Rows from block 2 of the encoder of a small masked image model, named by matrix and row number. Rows with one number belong to one neuron. Each number is 500 + 25 x the weight over its row's rms, rounded and kept within 0 to 999. All counts start at 0. Numbers have three digits each. After the name is the row's rms in percent of the matrix's.
After each neuron's rows are labels from the 100 images, of 14848, where the neuron reaches its highest value: "responds to" is what is common among them. Only what is clearly more common there than usual is listed. The data: simulated telescope pictures of galaxies.
# fc1: MLP up (encoder.blocks.2.mlp.fc1.weight, 1152x384), inputs 0-54
# fc2: MLP down (encoder.blocks.2.mlp.fc2.weight, 384x1152, transposed), outputs 0-54

fc1.12 102:507499496455494509554481516506463463486486524529541498459533482502510460546490500535473508560523514540547506503514507496470500536470517537491489493539475442542510501
fc2.12 098:515529491528559500495473491476468493506492471497473510475473498517496473483534487526523505515541471494536541481525508504486516476528510532533542491452510489517485520
responds to: many-armed spiral; star cluster

fc1.607 097:502482513457510555498463453518514486455490493507526514490494473529501512477496512522547500493502494475534486499497512486524497456495480505490509529515494451503526528
fc2.607 101:470505534519505482500539513508505506483518516540453507528476519495472483505513460512490538481505464537455461499525513507472515504488540450534502485537530539490470478
responds to: noisy; winding: clockwise outward; many-armed spiral

fc1.73 100:474509519516503481532497537543490502430476495527526516517555485501457498517435482480488476515514534461503523513500487499540520487497472529501529491473489490535512474
fc2.73 107:490459511494489521508538517492460547518532477473461505486467498514508523506524500507547499523467457492490485510480550481478512503514485474522461473512470501504540561
responds to: star cluster

fc1.511 090:518494487517497475504491543499494540510503515485517513492489475510493493499460473498498503473494491501492482458465480504532512474472490512480542473512489452508546493
fc2.511 087:494509533481497450550478506539473491504493484531535508515464528506528485535509463489479542474448431538512486479509521460486524489491537474478475489498532489531518510
responds to: edge-on disc

fc1.492 099:477531537465481513491497482503531540502506511471476458455528477514545516528479476531507472497501530471496455522505474494498487509530462542489482466536482513512523501
fc2.492 098:502517460536478532480472486535546525495486503517500538493526490532517513486504473474460509541482495490459487515494493540485485502502542478507497538498494481508495472
responds to: star cluster

fc1.295 097:481545463486489498445538557497459528506514514496481487515481526516488531497537514487523505445504488506477496493488484506524486535487476509510515514470488498508522473
fc2.295 102:478481496473518505491497489540470474501535555499480498513508487520490498503507439519494506479477497461506470525561536522542539496520551502498479532526505487527494480
responds to: many-armed spiral; winding: clockwise outward; tilted; lensed arc

fc1.735 098:540523505485508511504588523467505470471502514470484475523515514510554470453492478515508505540460497521536519504476480488483511488487501514477501482485473521551509529
fc2.735 089:497500499480502507500517542506522460541526489470492531489449485515507485502532454498478531491515503493492524483532466542497521507520495522475549484498516529508486513
responds to: many-armed spiral; winding: clockwise outward; tilted; winding: anticlockwise outward

fc1.330 099:506497488511463512463529518540469506467464506511509475490520503459466529455528483516490485501472496453496494508488487453538486543557528487493524501511487472484499524
fc2.330 085:484506457517485526533499488480488540509497495494514509510539483447541526520516482496503524477503509509485482512508549497499538488508496473526514497520538545522510506
responds to: tilted; winding: clockwise outward; many-armed spiral; winding: anticlockwise outward

fc1.756 097:482510474478510506470502491478501525506561531452471479478465502505498494507509489523518474522541510481518487508510487521524483495502512502535504538466501534472478482
fc2.756 099:511475461509479464529500511489537501478476516493464494457475496545475466511499474510510525517506476496500475467533488496523518514485498496474465497508512529502462510
responds to: edge-on disc; many-armed spiral; winding: anticlockwise outward

fc1.606 099:522490485485496514505530541531474482467499473507530519491484479482501515502512496517501493497474529514510460537491514489507472535557503504509499533511476505540517462
fc2.606 100:455463482492532492524482489493526489497509521482476480521494464441523463462516512529491497497510503506492516497505507506503511508505480508574537505552514515494519513
responds to: winding: clockwise outward; many-armed spiral

fc1.228 097:482500527465491489483490488485521450499481491493503497466521518547456480483445524523510545531474494490477488435494494454503526454491488474491497513468528521516484525
fc2.228 094:497459558477478465478423498492497470553470533465498490504487494467490524501499515516478523504470495494444495484474498492463512479505475544517523509503507507514489497
responds to: star cluster

fc1.271 090:420488475517528526497507510508519442496530508495518467534514481517519453478492544511526532499513505491522497479513462505494558496503493492501475499498475476515494470
fc2.271 094:512501543479523479524530512493492552518545518521478480485500497482474486453515485486543484483522495471492527525453493489520510543527460503500535499500483507508483517
responds to: tilted; many-armed spiral; winding: clockwise outward

fc1.581 101:501509518512527499531521502470546518488501533493495499473518480449479517488502499545497512528495538478510459526529506489513490496484496488519511507502501504429486521
fc2.581 101:468526482508515531447498502460473474522453477500559481533497460514529504516485468502489506513482496493446502543463495571479472516481545479493512502544515525559534503
responds to: star cluster; many-armed spiral

fc1.308 097:501488473526467494496508473533484486491516488499497537504541452451523488527510523514507479454520539477524480456497464527506493533512466489479535484543470513516496507
fc2.308 099:497507465520480500511553496525500468469501502506514493516447515496523514499486532513431494466506531476491489517498521461501498523527543475555513486458498523490511478
responds to: merging pair

fc1.258 098:492498465484525528516508489510537492495490510526536534464509502498488493549482459483528467498518523494521506482510534471481532533469475522477510500518496490459449502
fc2.258 102:457476538534485477485465549498516526543480479500532503478470541516528483496490471503494539448484480487526526533544494512495524503519520514495509486540537542550557485
responds to: edge-on disc

fc1.181 109:509524530524492501459490506521507510514525469524484542464540456478529499484477495448482540487544530496452502501495466497487515546493489499479474480493455508490489495
fc2.181 104:512491504501503536465501464532476481516502490508466497478480473510492491521491497476508500492479528504511511528536526498508552466570512458486497471557513490495498501
responds to: tilted; many-armed spiral; ring galaxy; winding: clockwise outward

fc1.416 101:514503496530507494488504507470499495504500497454504515469498520468546523516488486493497478472551554547465487498464542514499492518479532541526451493493481537472507472
fc2.416 093:489471491519480506490546490564479482499537509483498540499494507456512459501508541505495537470501466496547502469475484478510510497542533487504526472517474479538489492
responds to: merging pair; round elliptical

fc1.97 102:548484523530521485492497515510501529516478531534510537503557503512479518527512517518526521465493519475519540498550494532539464511512475506480476519519451502500517522
fc2.97 104:490523504467472465465478482502500550521523491508473519484453490502533515495479493499454503508500520543499483533447529500461541472505481500516583538468520486529499509
responds to: many-armed spiral

fc1.528 106:483490518496461483503522484517516458550501533530537500488538500484472501488521501527533486426503483528518501555547479538463492488509527505480465483515553481537522459
fc2.528 109:510554491510479485517529498497502510535512539553509495504501487505496433467476522482554548490493488531501479510491496459508484537470510477481499482483526472513522503
responds to: merging pair; lensed arc

fc1.518 097:514488514500487525512554510456518534478498519523489493499473527489474450485483556503542496477548490444518519515480478471479499537490487516505500489410575484488517493
fc2.518 098:545482498500525496467454469536464527502480487450520478544513502534533526499510523508493527537472499575478535481531516513501543477516517458506539503522479517441475532
responds to: many-armed spiral; winding: clockwise outward; winding: anticlockwise outward

fc1.161 098:527466505493479477545518490484506495451513475442489522516505469553519457504485470507521499508482473478522515544490432519514505507504502513553459518523502499552511515
fc2.161 088:515504479534494495481486502507518476532499543463499490506472531491520492440521490471497470470482505480483487469484521448487541535558528472524498483483476428510488491
responds to: many stars; star cluster

fc1.170 111:456475506506424485526470491506494515490520519506541498521527510502469522530506519501473513478487508490483521473478434522490510509495530505479448545481481500509480495
fc2.170 131:482512480505487533512504535484524456519497529472513462496518478507477494491477537531493506527491509497460513534530472529452474513488514549477523522515485486490497484
responds to: round elliptical; bright star with spikes

fc1.187 090:485496502532542488506474483539504479495518483506490534528487511467489504479488522502532549499487533511496529496479531558522509493512551511482428488511533498461535500
fc2.187 096:500499495505509490525513497505549451474512490505504498529526496480476527473508510499520462495526519499503474474487480473505468502476491547451502504504449523500478464
responds to: edge-on disc; two-armed spiral

fc1.482 096:485502469492530483515499482464486474497498498585525466524475510509524489492487466506502517503459498505481505534496492543468489499509511454502510505506534527462496485
fc2.482 090:523468460475530543501502494497497496517514514495528449527504518499514535468495529471448490452527497523561492471468534471503501498467481495472483495447461490516512505
responds to: noisy; small; edge-on disc

fc1.140 096:538543457454487509468499511485474522525494537505510518506472476483476535519478480485529489521519507486522502463506523472529511528481478480488499490506493541517490514
fc2.140 096:490510545509535490492500470478505516485563490512508475515468515523518462438512507512440492472483499505528531481520523479522521505484524465522495510502518483522523499
responds to: many-armed spiral; winding: anticlockwise outward; winding: clockwise outward

fc1.730 087:475514515467469534482538514495496500501522522460499506538503503479502484501513497551493508494509511537446529467510473485521507482530506523518527506508460500499511495
fc2.730 085:503469493521507499517529508520490524469495482489494507541490495525511497490472519490547505561487477521525457507554474451469484508465487495507501543471516504522489551
responds to: merging pair

fc1.601 104:499534477444499498506464512531542526527531479513470498491509461532471504503514505523480508510466502523532517500495503499501524498518486492523498503498508471482484484
fc2.601 092:533507487517469545506496505495507512531519472497514534514530552542482538486508505477485488494551528488495484530497501486481463500503538483475494512544532479503489500
responds to: bright star with spikes

fc1.317 097:531477501455471490457467497537509482463445511519495500483463467503518493502524511523503495512490507455520545495497506541513510521513493506499518545501521507505542538
fc2.317 097:487465511491520476535501543478518531465498506462510496488466559466505507463522500529465502440500467497520506469505536460523425533484520518531471444512513491477505470
responds to: winding: clockwise outward; many-armed spiral; tilted

fc1.494 095:525476532492491499443522491517483528431490486484493529515435509517504515513529471458531496512454500481522508474466547464560508465496511486467490469505534495532484516
fc2.494 084:509531487504548492500526500501398501514531522466516459520487465490475487528533507490486486502520457494462540505469511517500478529537499474483496472495475486504502515
responds to: bright star with spikes

fc1.692 095:460478511498478477491560489490464514504488492513537496524505503543525524543457540481518510511460531501464496511511510487508506505480510488527511460481537461461522491
fc2.692 101:446528496508506461514507538515529488438535527488475526474465532492492491484498507502519482491480503473503494532516473492466517541484511517502524492468515496522512466
responds to: tilted; winding: clockwise outward; many-armed spiral

fc1.336 093:500487447494462521530510492457501489480483501501521459460520510477511514494528462544497493483550508506520509534489481502459453517533544524490455531489501472488511468
fc2.336 099:516506540503509505482497527527501546479530512517478514521484534546485536487510560445491528499474517510499530480537517469515531458468463452510514496523472497527504559
responds to: merging pair

fc1.253 093:473459515514491471463464499518506486541488518490528477517476470506519482526513494481491484444513480471532449512539518507490493505535498479513535479525530476451503495
fc2.253 090:474534483507497492536532506501482472483496509511491540440504514489491482522549499526517534506515526519488504493485447518530511504497518482475524480533505518513488523
responds to: bright star with spikes

fc1.634 095:460485435529444492487495491483482503458514512486530505493491507505532519496522507470438490459527501517508488494463466530517532530512508521504441493463517473477482471
fc2.634 103:514491464494516504520514529500493486493477513476476447500463500499459509539478519497511481504485496499493534512528544521484471517502491531483486514503501490515491453
responds to: round elliptical; many stars

fc1.169 090:468506549489489521526483479485503510531516507505531525480466472528473515495485495503520517509486498495484507505505492505467471518489487507510489498505506509476486486
fc2.169 093:488493497515513495495492485502507476483472475495475482518528506480543477507531496524455506520525501459453507462489485507488547493467523525504586497469498509526499477
responds to: round elliptical

fc1.37 101:490531525510494493503514503487442479502509492483501468513467518530487439529506495545472500518519516479489495500499522538488491511539478477468531502474502522511517560
fc2.37 094:514476539564510520556463497480478516512477506496519451499486490490488494495515525502479484559533503488497497505499511493491492517506435492497456501494459493513505513
responds to: edge-on disc

fc1.254 110:497501489477515514497500530529493500511488516523523469484532502539489560460515492525485476484528501520501509526484490504433475515533504503463460520429502532481491508
fc2.254 106:515517550487502478474517533503518508516539465495492516466476516445530519583492478494553514496475472474500515466492495497531516481507518491520518463493519478466525505
responds to: merging pair

fc1.339 094:527497506532493506523532500493539542486516472541514502519502532484511470495485539504476515488474485515510479513489487447471465521476492498505501498493492497470494512
fc2.339 099:492518531447522455535490466486518493505517511458510504497484481452507507508531472483534523519512490465479490530482527504450532537519531491478500510479499474483489487
responds to: round elliptical

fc1.324 116:569513524492519440540508509483481491444469462532517491484452488516494493557476473482512508501493466492514487481465507490523457505510531470542489439556468485521515485
fc2.324 123:506467495542506475465510483546515498467506515509481464515500490498518499506509482553485531506486476487505527520522494514520471452490475500505491492480533501534538458
responds to: star cluster

fc1.273 096:520529542484521530480502468498462531506517500532501492480513476519472552519517489463532463487485511505488504495532470507484490535516478504533547506506477456479498476
fc2.273 103:506505490450511512537481490505513522463471493557449509540507493493483483521511499448519520508477517510518494522514520506494519513521464520470498514537461452496512467
responds to: tilted; ring galaxy; barred spiral

fc1.179 107:490498516469508495526524518443475532489521423528489491540499474513529485489497527503512509493514519531509482459465538460515457479482540482505489477506502461484490530
fc2.179 110:514485464505509503494497462569484494502473489493510481504500501461496465499520473493455512483492482496499573494532502473520498511487491549481488537502501521561518534
responds to: many stars

fc1.554 096:520499505545469474511528465530511491533510499544486493529486495461536535487496476510492487463460492487478458507483533539529491483479516517491479487493469509516483500
fc2.554 108:511521531450521523518493538470530481507522469455514500513510509534484441503516544519501507512500505521525494469482526481506497502509515455520516478524501467487512524
responds to: star cluster